Weights of a small segmentation model: 40000 steps, 83.6 epochs.
Rows from block 5, named by matrix and row number. Each number is 128 + 32 x the weight over its row's rms, rounded and kept within 0 to 255. All counts start at 0. After the name is the row's rms in percent of the matrix's.
# conv: 3x3 conv (model.mid.1.conv.weight, 256x256x3x3, standardized in use), inputs 117-129, a 3x3 kernel for each
conv.7 100 [119 151 128 122 131 113 123 119  28 152 139 168 172 118 167 140 121 126  32 165  88 109  84 158 130 127 134  93  96 135 137 131  77 133  80 159 129 115 177 112 135 140 182 132 148 186  97 136 133 137 150 137 178 110  98 157  67 129 133  90 143 173 140 145 123 118  80 144  72 101 123 135 119 171 145  80 129 141 117  96 196 139 146 126 152 112 121 145  68 112 106  99 169 110  99  76 157 152 121  43  92 134 129 169 123 116 119 111 102 151 142 114  89 145 165 125 133]
conv.8 096 [121 127 163 184  89 146 107 143 115 139 115  97 126 116 155 147 140 174  72 131 119 110 151 141 128 148  93 153 139 167 118  90 166  74 124 154  93 130 139 126 118  78  88 166  70 153 104 140 134 146 168 135 142 140 152 114  59 137 113  53  96 159 165  24 166 130 110 199 126 175 152 162  48 118 135 174  97 135  97  79 113 136  70 128 141 126 188 112 149 117 127 154 110 163 161 109 118 107 155 119 138  77 166 115 124 114 150  69 146 104 159 125  65 125  92  43 132]
conv.9 101 [157 120  98 145  87 211 157 156 153  89 106 108 118 139 145 133  49 168  94 167 152  56 108 120 129 141 185 149 189 124 113 123 112  96 130 127 114  90 155 112 159 146 190 135 178  91  75  99 142 158  94 160 108 134  84 132 155  99 123 103  87 157 142 148 125  76 157 130 150 113  86 144 131 145 152 125  76 122  98 146  94 102 112  94 125 114 127 124  85 124 148 131 142 127 134 104 148  63 137 118 145 125 108 129 135  85 135 143 133 155 172 119  75 107 111 140 119]
conv.10 101 [105 134 108 134 146 125  88  75  96 125 118 101 155 135  94 117 121 121 148 125  86 109  59 111 101  95 106 170  85 128 141 159  75 140 134 115 158 104 188 104 137 129 138 170 131 143 139 115 103 150 131 150 181 198 153 139 143 126 101 141 167 122 177 138 128 139 157 153  84  81 139 168 149 192 164 159 121 149 173  81 146 107 146 122 133 163 146 108 143 132 159 165  92 140  62 134 104 167  97 164 101 146 155  84 107 145 139 124 140 110 134 169 119 129 147 126 118]
conv.11 098 [136 128 148 173 148 105  71 131 128 109 166 116 139 135 100 106  66 104 158 124 148 160 181 138 128 152 136 160 161  85 148 144 133  97 146 140 116  74 129 150 139 179 128 179 189 119 127 175 161 134 109 154 107 135 162 139 164  55 135 133 141 149 163 143 137 127 114 167 132 153 153 121 182 148 124 106 141 155 194 155 128 119 146 124  91 122  84 158 128 105 167 170  94  96 122  96 116 108 134 113 110 119  56 119 134 148 125 141 181 167 130 145 145 127 154 130 217]
conv.12 096 [155  82 151 130 125 106 146 134 144  73  94 136 115 121 164 118 119 165 118 102 190 110 158 163  37 156  82  90 148 133  91 159 142  76 141 132 161 113  82 160 117 193 107 108 113  93 115 134  37 118 178 167  91 172 170 114  38 145 146 105  94 109 141 120 159 132 139 146 105  93  72 172 174 124 149 154 141 128 155 167  80 120 154 148 138 125 137 113 102  93 137 173 114 143 152 140 101 126 138 104  85 130  93 125 100 144 109 141 161 150 163 132 151 128  63 221 139]
conv.13 103 [102 125 169  82  94 141 143 128 147  83 167 154 182 127 102  84 120 120 115 137 181 134 152 105 116 169 143 178 134 166 165 111 142 126 182 146 159 160 185 160 120 181 130 158 183 117 155 162 104 157 105 155 193 126 153 127 124 138 126  88 135 187 143 166 119  98 164 130 144 158 184 167 138 145 182 173 128 112 154 108  91 131 163  91 155 188 167 160 121 159 140 170 110 122 177 174 132  67 156 114 139 133 141 155 143 162 126 130 157 104 144 172  40 145 150 122 160]
conv.14 098 [148 182 138 136 126 154 114 102 124  75 109 107 144 146  85 191 120  87 131 152 163 146  68 140 120 121  81 113 172  77  86  63 134 121 168 122 159 139 161 101  98 169 141 155  92 119 100 149 122  89 139 110 131 107  95 139 108 127 141 102 176 177 151 149 110 108 133  73 134 142 120 115 134  91 143 124 117 149  93 142 101 136  88 133 163 143 183 140 146 184 148 179 129 136 192  95 122 119 132 111 112  97 187 135  82  99 156 128  80 131 134 117 123 127 115 123 153]
conv.15 102 [163  98 129 163  64 120 141 116 104 161 141 128 122 104 126 121 102 137 147 111  84 142 148  98 125  89 177 159 167 145 137 154 133 132 209 120 130 128 121 157 129 156 127 165 101 108  98 152 167 157 161 166 153 148 128 125 178 141 121  98 127 149 147 129 114  78 113 140  86 147 140  66 178 159 127 133 117 113 130 144 101  92  60 119 159 150 151 118 115  60 164 123 134 127 136 147 101  82 144  41  97 164 103 179 147 130  95 166 188 106 144 108 134 158  66  41 157]
conv.16 097 [161 124 102 182 155 105 182 148 143 179 117 147  91 150 107  74 144 125  53 116 179 118  96 141 129 158 152 150 176 100 179 194  60 118  93 142 117 104  99 116 173 108  96 147 132 134 175 155 122 121 157 171 102 160 150 127 170 127 130 193 141  61 171  92 177  92  60 161 122 149 127 149 164 133 119  84 119  98 116 145 149 177 102 132 134 132 112 161  85 118 105  83 118 115  96 162 149 111 134 134 132 146 122 115 146 147 115 147 201  99 141 119  53 185 121 139  96]
conv.17 099 [151  74 168  48  99 201  80 157 136 146 120 180 180 130 114 145 131  88 158 164 179 156 143 116 133 123 148 190 164 225 145 190 174 117 124 153 100 100 164 183 137 157 207  99 150 146 197 132 119 132 188 147 169 100 100 156 147 131 116 130 173 190 172 168 194 164 174 133  93 147  99  99 181 154 124 118  73 151  76 153 135 122 127 110 140 116  83 159 116  94 154 129 101 104 126 115 109  85 139 143  85 131 107 125 151 113 139  97 122 138 174 126 144 104 140  92 159]
conv.18 100 [137  96 110  99  94 225 104 131  76 129 127 106 138 144 123  92 100  46 194 149 126 134 170 162 120 104  90 163 157 140 119 146 121 124  95 134 105 150  64 183  85 147 172 105 181  58  60 172 152 166 133 163 126 127 112  54 145 128 141  68  92  88 127 124 105 114 166 152  86 139 123 119 120 137 179 139 138 140 153  77 176  65 138 103 156 110 114 114 147 110 132 130 103 155 177 109 182  48  98 102 111 111 164 116  99 110 140 122 163 120 121 155  62 127 139  93 114]
conv.19 098 [ 90 145 172 113  63 103 137 127  66 104 107 141 154  77 104  61 141 136 170 104 166 165 116 120 157 159 189 160 128 112 139 139 106 108 163 133 144 181 129 183 106 184 180 140 178 157 136 135 160 100 143 162 171 151 129 151 152 127 144 142 184 137 149  71 159 161  92 140 106 163 147 150 175 159  93 160 152 191 145 110  72  85  45 111 156 110 116  96 134 117 188 139 135 120  80 114 145 151  78 147  94 118 187 129 158 119 116  92 111 151  73 130  75 169 139 156 208]
conv.20 101 [164  80  50 159 176 154 124 125 127 132 120 123 158  92 137 185 119 150 165 125  98 124 127 168 126 113 125 135 158 176 126 163 148 167 101 125  93  44 141 122 152 157 202 178 180 163 130 106 200 115 139 121 145 165 159 113 144 102  78 106 129  94  59 157 118  81 149 166 155  97 161  97 148 130 135 199 117 129 179  91 139 141 135 153 118 113  85  54 133 174 129 149 185  67 109  90 176 155 143 160 140 109  85 104 128 142 118 163 113 127 186 134 100 158 196 103  84]
conv.21 098 [174 106 198 101  95 169  48 139 126 116 151 124 111 141 138 122 105  90 128  99 114 143 136 120 100 155 102 150 123  91 142 156 161  89 122 159 136 162 116  70 116 185 129 111 173 183  73 105  98 140  94  24 100 108  90 113 145  77  79 124 108 136 103  85 108 174 124 109 126  29 116 109  90 200 142 144 123 123 153 154 123 106  92 121 107 116 126  82 166 155 143 103 110 128 102 130  99 118 110 104 108 121  93 162 164 138  74 146 113  76 102 178 174 121 168 162 122]
conv.22 097 [138 161 167 131 140 125 123 126  82 130 147  92 118  29 175 164 107 183 137  75 103  93 124 138 149 156  99 111 147 147 185 156 145 156 226 154 100 113 126  72 146 172 153 132 115 175 123 179 214 152 137 171  56  74  74 157  97 151  99 143 162 121 159 135 164 168 134 151 116  98 117 161  53 124 107  73 142 147 191 119 118 151 133  73 157 160 111 118 116 151 129 109 149  98  85 142 157 109  63 119 107 118 127 100 124 131 106 145 105 129 136  82 147 149 164 105 123]
conv.23 099 [147 126  96 165 158  84 156 119 150 103  81 105 172 141 113 150 118 147  84 141 162 159  65  46  55  94  92 131 114 122 165  43  76 144 119  98  80 121  79 159  93 163 147  70 156 150 174  82 162 126  83  98 163 151 149 154  93 159 137  46 200 130 113 147 117  92  93 153 115  76 152  43  84 137 131 164 160  46 117 141  90 120 109 107 172 147  90  70 113 146 131 139 148  54 127 137  99  83 130 132 132 146 132 135 215 107 127 117 143 130  83  83  35 132 125 125 140]
conv.24 100 [113 107 133  75  52 173 143  91  91  77 172  99 139  94 134 132 141 153  37 122 211 105 169  93  73 146 120 140 131 166 141 139 176 151 188 204  99  76 147  94 106 136 151  45 166 128  98 129 149  99 130  60 142 152 133 159 164 101  84 155 197  97 144 102  56 147 111  96 132  91 161 104 160 109 139 191 109 144  95 126 160  72 145 140  80 126 104 139 120  92 132 158  78 142  67 122 122 125 115 140 159  67 122 141 139  88 110 131 160  83 125  99 118 112 134 151 115]
conv.25 094 [127 136 110 146 110 124 152 176 182 122 148 150 122  75 178 181 171 113 124 140 136 142 155 136 151 109 144 184  85 116 117 151  49 216 146 123 111 120 124 149 161 153 147 153 107 162 102 154 150 131 140  90 161  93 168 151 167 130  94 177 169 145  53 113 118 172 145 165 119 149 161 127 179 150 153 151 176  86  76 107 144  45  94 148 103  94 140 155  39 142 144 139 152  95  91 112 133 116  88  92 117 113 144 151 191 157 169 175 138 103 120  81 124 119  46 126  53]
conv.26 101 [141 135 103 146 180 128 159 144  86 113 115  29 125  89  99 121 105 174 130  93 138 135 130 106 141 149 177  34 160 158 141 162 152 152 157 113 136 103 148 104 128 141  66 137  83 162 163 129 144 170  60 158 169 146  59 180 102  64  89 154 140 171 140  62  99 131 132  79 119 101 144 106  79 119 187 192 206 126  75  74 152 101 163 137 120  96 124 119 132 130 118 138 147  99 121 130 127 190 157 187 136 132 128 126 107 135 155 169 158 140 102 195 138 164 194  71  95]
conv.27 099 [ 99 160 152 133 134 142 120 142 100 134 113  78 146 130 128 134 123 167 120 107 138 131 185 131 179 134 124 137  96 104 177 167 128 160 156 120 142 125 119 128 107 111 129  89  88 171 146 164 132 138 136 157 143  93 145  87 130  88  77 112 113 183 112 103 149 100  80 155  82 157 168  86 127 121 157 107 147 132 186 128 178 120 147 119  98 182  47 178  56 115 163 187 111 127  94  53 132 112  97 157 104 107 109 148 153 139  87 100 177 172  82 140 157 192 127 118 121]
conv.28 102 [146 150  88  59 124 139 115 163 151 105 110 138 111 135 118 205 126 129 121 134 158 137 140 141 112 138 110 143 180 120  68 136 133 111 153 131 137 124 160 117 125 112  76 120  49 145 130 109 141 119 103  75 158 100 121 175 130 181  75 140 212 118 180 120 130 150 141 156 129 131 150 177  60 144 161 160 134 122 178 143  87 126  92 113 164 134 123 161 133 165 166 142 123 158 122 140 130 117 145 101 111 142  92  97 108 109 158 162 104 144 141 150 111 141 110 154 186]
conv.29 100 [ 43 178 127 128 139 149 116 178 113 163 151 116 195 121 156 113 141 159  91  91 144 163 154 177 171 139  73 115  80 114 166 117 135  95 161 106 189  97 103 148  94 197 138 114  89 131 120  83 162 148 164 100  43  99 118 198  73 190  69 153 188 137 158 133 146 176  70  84 113  67 160 158 175 148 144 126 168 168 176 146 100 123 172 132 140 107 122 209 107 160 153 139 176 160 214 138  42 101 152 151 154  96 125 139 154 114 127 116 135  95 133  94  63 141 140  44 125]
conv.30 102 [133 129 217 128 190 142 132 112 107 135  95 153 184 140 126  69 126 109 150 160 114 168 174 117  97 167 181 160 154 141 114  78 107 153 156 140 132 183 179 203 133 138  98 153 163 125  40 122 123 137 189 168 150  70 198 140 139 122 123 151  86  66  83 112  99  79 159 123  98 168 156 143 176 202 146 123 104 125 159 127 125  80 108 156 144 113  93 175 141  93  95  84 116 120 141 143 121  74 134 140 161 164 125 116 128 181 101 103 144 189 155 144 145 139 110  90 142]
conv.31 097 [163 155 124 145 169 137 104 162 129 135 136  94 221 118  82 160 152 154  87  98 125  87 122 104 111 123 149 157  75 185 144 106 180 183 166 106 112 128 138 141 103 147 178 135 163 120 165 135 108 138 122 122  11 147 118 172 129  82 127  72 132 144 110 149 122 117 157 120 149 138 155 113  82 143 118 165 135 127 175 134  96 171 161 124 123 116 146 145 135 137 146 172 120 140 117 156 160 112  64 147 106 181 127 119 151 142 164 141  42 111 147 109 144 158 116 166 110]
conv.32 100 [118  89 127  96 128 139 174 100 133 181 139 143 127 144 115 138 134 121  89 105  56 141 138 162 144 147 170 162  62 167 135 132 170 125 148 132  78 118 165 157 153 108 157 105 155 135 178 173 142 131 108  98 136 187 159 189 233  96 132  67 141 115  97 134  88 165 121 139 114 117 150 146 154 159 132 168 128 130  69 134  95 169 110 121 139 129 145 174 183 131  59 161  97 125 138  70 192  91 105 108  85  83  88 108 143 145 155 168 117 117 122 120 125  15 142 119 130]
conv.33 099 [155 146 166 104 147 149  87 111 129 137 150  99 114 169 137 166 161 125  99  99 133 155 196 143 136 139  70 140 147  68 151 113 118 160 163  86  56 130 211  92 103 130 110 148 152 146 170 144 145 161  93 162  64 142 156 124 116 111 129 122  94  91  93 183 135 132 167 125  64 164 118 136 147 170  90 110 128 120 145 110 152  60 119 149 145 118 164 150 147 152 133 148 130 146 186  54 167 117 127 116 143 145 133 115 113  91 169 113 140 153  82 142  85 141 127 115  81]
conv.34 102 [109 119 112 157 123 114 123 130 117 109 146 146 109 137 173 143 127 133 202 113 137 115 171 170 164 121 132 185 109 135 138 114  72 105 189 129 170 143 103 140 166 197  76 148 119 170 127 168  97  80 139 147 146 155 125 153 160 104 104 130 170 179 170  95  58 152 133 149 117  75 167 114 164 122 110 166 120 106 119 168 106 107 116 120 148 159 111 144 137 138 127  91 159 140 116  74 134  35 144 124  86 151  94 147  77 167 109 182 102 111 146 144 203 123 125 144 143]
conv.35 100 [110 149 127 158 155 112 105 133 162  89  85  75 100 152 117  74 123 111  99 129 102 129 146 141 176 192 104 168 175 139 160 138 108 109 155 164 153 123  57 155 126 112 120 189 151 157  82 151 140 193 152  92 156 139 163 142  90 105  90 139 135 170 122  93 121 158 140 150 132 125 118  63 173 112 121 194 145 135 133 101 161 132 157 106 127 141 148 148 155 107 158  62 137 112 114 118 120 116 175 127 129 153 127 123 127 146 132 149 133 131 164 118 120 101 184 142 146]
conv.36 101 [148 137 163 109 110  84 132 143 172 126  72 127 124 142 139 127 145 135 146 138 177  62 173 150 156 121 137 124 126  79 156 158 126 151 139 143 184 138 101 107 175 190 112 120 145 159 141 112 161 112 125  84 161 132 134 147 117 131 163 113  60 149 150 110 165 120  83 153 139 104 163 128  79 150 126 104 156 158 148 134 113  49 116 128  87 108 144 178 118 181 141 138 118 130 121 125 118  71 115 146  98 175 149 145  99 109 154  89 110 140 128 119 141 182  87 127 155]
conv.37 102 [119  98 113  90 128 124 129  83 128 137 168 135 221 139 115 142 101 109 147 167 119 170 104 155 106 124 202 158 138 130 125 162 120 190 134 155  98 107 107 182 100 152 121 188 141 103 178 138 143 125 198  68  97 152 135  92 127 151 169 106 131  86 117 125 168 113 109 179 101  64 128 137 113 173  95 117 157 117 121 125 142 145 129 132 109 141 173 174 116 101  61 122 158  99  51 153  51  66 155 101  77 143 163  97  30 121 115  74  67 111 129 144 128 137 129  76  91]
conv.38 099 [148 169 119  87 166 113 105 100 159 141 105 160 111  90 161 138 196 137 144 146 155 134 135  90 140 107 164 174 142 174 101 188 144 135  19 183 108 179 139 154 178 174 177 151 103 137 115 209 142 135 127 136 165  93  74 106 129 116 105 174 170 151 141 100  71 173  55 141 146 159 144 177 111 138  70 189 128 160 110 161 138 107 156 159 139 157 144 109 110 138 136 136 131 104 154 130 146 147 146 158 116 111 113 111 145 144 113 126 154 112 147 154 179 134 135  97  83]
conv.39 101 [150 131 147 105 149 102 107 150 100 155 147 131 112 139 123 158 118  77  97 125 124 103  97  99 113 147 156 125 132 132 146 134 117 129 126 108 121 164 148 100 171 126 141 182 170 145 157 132 120  95 192 109  90 105 162 135 169 112 155  79 185 134 133 143 135 153 139 163 109  89 122 157  63 136 134 194 112 138 217 130 145 121 175 116 125 119 162 119 136  91 177 114 105  94 117 154 153  99 171 140 146 143 152 141 157  95  70 146 131 131 143 160 157 142 122 130 150]
conv.40 098 [115 136 135  95 124 159 111 165 125  84 104 157 146 111  93 122 127 154 204 130 130 100 134  87  86 159 176 183 127  79 128 152 186 181 152 118 160 139 104 166  79 149 121 159 138 111 118  62  95 149  65  98 122 130 183 127 106 134 143  91 145 121 156 124 169  76 105 132 129 149 162 104 119 117 169 164 165 180 170 135  85  67 127 167 180 196  98 127 115 128  98 142 139 155  78 141 192 154  73 123 173 120 162 153 160 134 137 113 165  81  95 152 131 125  79  54 138]
conv.41 100 [ 73 152 136 114 152 164 139 102  91  64  67 150 129 142 106  83 159 107 129 148 193 110  95 173 130 133 189 138 158 100  78 147  99 120  53 171 102 202 161  96 162 156 138 151 196  99 109 108 127 133 148 139 168 187  87 104 139 128 114 120 185 162 168  93 178  84  82 169 127 174 122 158 150 131 172 148 188 156 135 126  68 110  99 139 123 103 151 161 133 106 227 138 156 136  70 145 139 113 110 150 134 143 151 132 144 180 144 131  68  83 116 154  93 174 186 100  65]
conv.42 099 [205 101  86 148 104 129 166 111 141   0 105 195 128 153 106 122  84  86 158 176 132 148 143 172 150 100 164  82 140  75 151 151 144 106 147  75 138 118 171 162 104 158  68 136 116 138 134 157 120 120 184 159 145 164 115 133 171 144 111 163  81 141 147  51 152 126 148 149 161 143 123 134 125 135 167 105 118 159 113 117 125 121 118 102 125 168 161 104  60 146 195 173 149 120 101 135 143  85 125 127 126 149 100 153 170 131 181 134 127  97 156 118 130  85 148 106  61]
conv.43 101 [148 119 109 136 125 107 145 140 204 143 185 157  93 164 191 122 116 121 130 151  77 121 132 152 134 142  62 131 152 153 148  95  56  91 181  39 123 159 120 108 131 190 133 100 152 165 155  99 109 171  92 150 107 101 145 172  73 105 134 133 107 125 156 121 125 101 129 130 127 112  95  55 160 130 128 146  84 139  44  86 126 143  55 107 137 103 174 190 154 128 190 148 108 206  88 108 128  88  87 141 211 103 136 140 140 146 126 154  62 150 125  94 159 136 149 155 121]
conv.44 100 [137 159 145 178 115  64  84 125 123 105 129 133 139 146  98  90 109  94 131 144  31  96 126 118 121 126 108 162  87 125 130 103 165 120 173 149 120 113 174 157 124 158 140 198 208 170 130 110 144 137 129 113 129  84  53 121 138 115  78 129 140 153 151 119  58  96 142 146 159 148 114 100 197 215 161 141 146 188 119 113 142 122 145 137 135 155 137 180 113 130 215 131 101 148 109  70 100 146 123 105 134  85  96 149 122  82  82  99 180 161  92 132  73 133 138 144 156]
conv.45 100 [ 83  83 142 119 140 120 131  66 101 124 162 112 124 112 146  95 163  84  94 154 169 151 134 135 127 123  93 206 108  90 131 150 134 140 161 114  94 134 151 149 153  71 144 192 132  59 157 150 175 125 121 160  58 104 152  96 123 169  71 104 113 112  87  43 157 134 126 123 110 162 170 120 158 158 138 168 129 127 171 142  91 112 135 125 103 121 138 145 137 127 140 107 184 135 181 118 106 121 148  70  93  99 138 113 158 145 131 126 189  89  92  77 150  89  95 125 135]
conv.46 098 [172 132 114 108 102 153 207  97 125 129 112 113 150  85 111 140  99 142 148 106  62 111 162  73 109 176 165 157 152 134  98 181 148 182 157 122 109 117 162 100 106 165 188 166 121 151 122 200 129 100 147 102 119 152 130 144 158  96 143 104 160 125 145  98 152 133 122 137  89 128  76  71 124 128 120 129 110 154 156 117 173 107 129 101 165 130 124 131 147  86 129 151 167 135 137  85  95  77 113 118 123 162 147 134  79 123 128 138 183 210 167 172 157 127 157 165 101]
conv.47 096 [144  88 132 155 158 167 195 189  65 136 151 118 122 115  72 131 159 104 121 114  92 157 167 118  26  91 108 126 119 124 155 151  96 117 151 156  87  88 167 175 134  90 169 173 144 148 118  82  84 113 160 128 112 122 160  94 140 181 150 137 132  66 142 103 158  99 121 167 137 111 173 133 120  99 197  64  88 118 138 107  98 134 173 135 117  96 145 158  39  98 136 184 111 118  95 110 100 145 120 168 162 116 113 159 117  58 148 137 192 138  99 131 167 151 116  94 125]
conv.48 100 [133  51  87 138 109 177 135 159  86 100 141  86 150 122  94 121 148 148 117 118 118 157 223  95 106 158 126 107 131 189 138 124 146 204 108 109  99 102  92 130 122 173 115 109 123  80 152 132 170 148 122  97 140  82 124 170 155 136 151 153 114 144 141  52  97 164 155 148 129 128  90 136 145 180 123 152 139 117 111  76 134 115 112 125 125 101 139 165 118  95 164 129 182  62 114 133 133 124 105 120 133  83 180 127 141 156 123 121 172 132 130 163 101 152  69 161 129]
conv.49 100 [112 177 107 149 104 147 131 108 115 138  80 104 145 115 175 131 120  95  89 156 156 146 116 131 125  84 130 126 150 178  91 131 128 188 200 123 157  76 128 155 143 134 117 131 140 164 189 168 131 113 134 149 167 178 196 101 102 108 139 179  80 100 128 121 144 122 126 152 102 150 100 110 131  38 141 162 104 151 210  90 129 132 139 138 130 179 120 137  94 125 149 120 108 144 164  79 124  96 122 131  64 127 142  94 119 156 127 124  52 140 137 120 141 126 157  86  80]
conv.50 098 [136  99 127  43  87 146 105  67 100  98 114 128 141 104  97 105 146 164 135 128 175 122 117 184 126 123 102 142 121 187  81 119  96 138 172 157 114 171 130 127 129 120 123 168 131  97 132 181 132 158 140 113 149 151 138 176 163 121  62 109 145 196  96  86 113 156 108 126 101 159 168 113 132  53 125 110 161 136 149 103 111 154  98 125 127 122 166 183  99  57 126 169 128 172 132 146 181  86 105 151 142  32 124 124  71  88 123 164 133 182 138 200 154 113 100 176 131]
conv.51 099 [101 129 111 129 102 136 126  80  84 157 192 123  97 132 112 116 156 115 163 101 125 139 149 122  82 125 170 111 141 133  69 135 136 128 184 154 152 143 113 189 117 174 114 162 162 133 177 115 123 108 126 136 148 154  98 136 190 110 139 127 136 167 118 136 134  91 109 131 147 171 132 121 135 138  91 125  89 158 189 135 105  92 122 102  90  81 125 125 128 142 113  88 111 116 139 137 107 136 134 146 137 101  74 176  39 137  64 130 126 132 133 164  90 175 179  71 158]
conv.52 100 [130 169 153  80  78 169 109 123 114 104 109 180 154 143 131  60  65 148 110 121 118 111 126 159 132 111 179 176 140 133  85 124  99 134 135 116 131 154 134 182 102 175 194 177 178 133 164 103  99 148 127 138  46 134 179 124 153 122 105  92 119 124 116 150 153 123 148 163 178 118 188 101 203 136 113  94 127  99 159 160  56 139  67 103 168  99 111  96 112  57 152 121 161 124  94 110 147  87 114 123 125 105 153 120  74 117 134 100 192 157 138 113 176 163 149 139 152]
conv.53 099 [146 124 131 135 110 145 122 167 140 110  86 126 143 127 109 102 101 118 158 126 140 159 116 134 155 137 135 113 142 219  47 135 133 109 179 106 118 114  82  96 202 126 176 158 161 171 141 106 188 184 123 146 146 156 125  79 122 141 104 123  86 112  88 121 145 127 106 114 124 138 128 134 171 174 115 154  94 158 157 167 125 145 116  72 120 160 140 175 163 111 119 114 108 120 115 139 124 117 189 201  73 142 122 118 190  95  71 121 173 178  94 148 134 156 167  99 189]
conv.54 097 [114  93 130  99 112 155 119 112  86 142 113 158 130 137 140  90  97  93 105 171 192 173 112 151  46 157 169 142 160 135 125  65 125 107 121 106 129 157 127 159 152 134  86 132 209 153 101 154 107  68 134 155 122 128 177 115 136 104 108 168 164  58 149 170 143  95 122 185  29 119 101  74 120 144 156  66 153 146 122 104 140 128 134  93 157 107 130 131 148 149 122 126 131 111 113 163 160  88 156 171 130 100  80 112 119  99 160 156 103  86  99 176  68  54  94  98 151]
conv.55 100 [162 160 177 121 119 126 135 172 136 161 105 120 126  89 130 139 186 169 140 127 158 153 147 157 130 154 143 159 139 152 189 181 139 192 162 139 117 113 108  99 158 162 148 120 170 124  99 152  99 148 121 134 140 198 112 151 105 116  98 131 165 131 216 102 120 149 177 111  85 110 118 143 169  85 169 107 133 136 116 114 131 101 156 118  92 146 134 155 126 113  97 102 146 145 135 173 116  69 118 170 143 133 129 130 185 139 129 157 158  78  69 162 156 131 138 198 133]
conv.56 100 [ 67 126 120 112 129 132  78 117 110 151 108 169 158 168 120 159 132 110 177 106  89 170 170 151  66  94 138  95 128 153  85 108 154 152 114  65 115 117 144 113 174 150 153 173 152  79 166 136 127 137 136 144 115 150 109 184 146 126 107 132 127 181 173 118 119 165 172 148  85 108  94 158 131 143 123 154 146 129 114 154 165 167  92 133 118  90 128 170 175 123 156 181 142 166 155  93 116 134 207  39 102  69 134 123 138 140 162 123 141 117  69 114 130  45 159 117  55]
conv.57 101 [131 172 106 125 161 113 155 129 101 103 108 160 135 133 143  58  63 127 191 164 161 119  95 197  80 138 111 154 145 121 112  79 168  50 148 195 172 157 184 105  94  63 181 101 157 185 130 120  96 148 173 131 110 144 169 106 180 116 136 108 122 155  73 153 129  99  36 152 151  18 128  20 113  89 151  55  66 151 135 109 163 149 125 125  75 107 102 134 166 121  91  75  86 104 150 162 143 141  97 133 147 164 114 167 171  74 131 137 234 136 136 128 132 184 114 147 184]
conv.58 097 [135 171 116  87  79 141 108 121 145 100 103 102 134 139 142 120 131 158 151 118 115 107 144 143 178  96 190 121 180 135 107 127 136 111 121 187  88 168  92  92 193 106 152  71 101 137 130 185 121 150 185 125 183 119 147  96 159 125 117  57  95  93 102  75 181 114 152 154  93 189 146 168 175 139 140 122  41  41 154 194 179 136 118 167 156 112 120 140 158 152 120  81 143 121 152 145  21 152 157 112  85 124 130 106 128 122 134 119 109 103 106  98 158 135  97 142 148]
conv.59 099 [ 80 131 124 103  96 134 104 101  55  55 160 151 156  66 143 136 163 138 102 123 151 118 127 142 140 174 105 126 128 138 127 116 153 132 177 123 141 108  79 116 137 180  84 103 157  76 149 118 163 159 153 170 177 128 146  82 177  76  88 129 144  76 141 108 144 151 113 105 145 153 130 150 183 100 137 190 146 122 150 101 133 140 140 127 104 142  62 143 116 104 157 131 146 170 157 139 160 133 114 117 134 105 161 128 145 132 152 166 112 126 140 132 103  79 120 163  87]
conv.60 101 [140 113 135 110 124  83 141 141 102 166 174  82 164 176 111  85 105 154 181 170 116 145  92 131 112 130 143  85 165 170 146 182 183 173 125 165 133 126 159 123  89 138  72  97  81 148 133 100 133 175 159 168 106 141 135 156 139 141 100 141  54 124 201 139  82 122 130 127 202 116 134 131 157 108 105 140 146  88 143  89 135 128 113 140 122  94 126 147  59  75  98 166 128 158 136 127 145 107 159 165  96 162 171 155 171 112 133 117 149 201 134 151  92 101 135  77 111]
conv.61 100 [150  85 102 159 168  98 110 163 159 136  92 106 111 127 129 134  72 150 105  91 166 143 175 182  96 121 171 138 136 113 190  99 121 144 174 151 104 174  83  87 166 114 161 143 165 100 101 128 103 125 173 108 132 132  85 137 111 130 146  75 113 214 111 120 121 105 156 130  92  75 139 132 143 143 150 159 115 118 140 169 150 124 157 106  81  78 145 158 127 156  63 148 159 155 160 117 109 134  99 142 127 114  54  90 186 156 114 149 117 107 100 156 142 145 145 122 156]
conv.62 097 [ 82 122 127 158 117 139 162 160 140  95  86 177 128 172 137 106 102 153 136 128 128 152 108 130 141 111  92 150 140 142 163  74 131 167 140 206  89 146 133 115 207 107  96 171  89 143 100  78 141 125 161 147 119 124 151 147 148 178  93 139 155 120 159 145 103 132  49 127 149 144 127  89 142 129 151 204 128  70  62  63 101  88 103 155 101  95 138 144 151  59 158  90 181 173 129 117  60 144 134 122 138  97 117 166 159 150 149 112 122 123 151 173  41 172 129 124  58]
conv.63 101 [131 111 118 151 102 158 144 116  76  68 176 125 189  78 132 127 133 140 153 112 124 156 167 143 134  94 170 182 133 133 166 175 148 155 187 132 141  72 187 150 155 120 139 188 152 130 146 165 135 114 154 117 137 129  87  50 147 121 128 175 212 144  98 146 149  84 120 106 161 158 103 100 149 129 145  61 134 113 129 102 102 154 205  71 131  91 111 143 124 139 134 144 114 114 128 158 102 102 134 132 137 154 138 151 147 166 156 170 190 130 126 110 110 142 158 149  66]
conv.64 100 [119 135 163  98 129 141 130 126 112 118 176  68 141 124 138 124 145 140 202 105 179 121 145 136 158 164 126 151 144 126 145 140 108 161  53 202 130 148 146 109 115 100 146 154 130 126 143 160  87 163 180 151 193  93 161 102 147  94 134 137  73 112 129 153 151 130 155 143 166 177 141 132 176 133 153 200 136 146 122 133 156 103  24  73  54  81 122 131  86 125 124 150 116 107  89  71 118 151  98  42  37 130 101 112 163 132 134 145 103 184 200 170 105 156 220  95  90]
conv.65 100 [123  90 106 158 105  90  82  61  61 192 173 110 108  83  83 156 112 148 122 138 157 197  58  87  54  71 144 117 105  83 105 192 194 124 142 146 101 125 157 132 171 128 139  97 118  96  98 169 156 157 195 156 145 146 128 147 107 132 181 139 142 133 143  59 182 170 158 110 114  70 122 193 147 128 171 126 126 127 131 173 161 158 139 114 132 164 140 131 179 123 125 169 168 182 105 163 139 171  57 107 159  83 155 167 121 126 125 127 198 157 155 150 160 110 208 192 193]
conv.66 103 [ 23 125 121 124 148 121 107 192 145 120  99 107 131 174 147 132 173 157  74 175 156 163  86 164 136 172 167 139 129 170 164 141 175 174 109 159 143  94 123  92 156 142 151 154 127 162 175 140  98  96  95 123 110 117 117  76 108  60 152 165 108 129 100 139 135 169 148  83 126 137 136 109 133 125 111 120 155 127 163 161 112  88  86 141 129 107 118  76 136 172 138  71 114 126 134 121 137 194  91  94 104  79 130 123 104 164 148 143 139 147 151 101 134 166 117 143 168]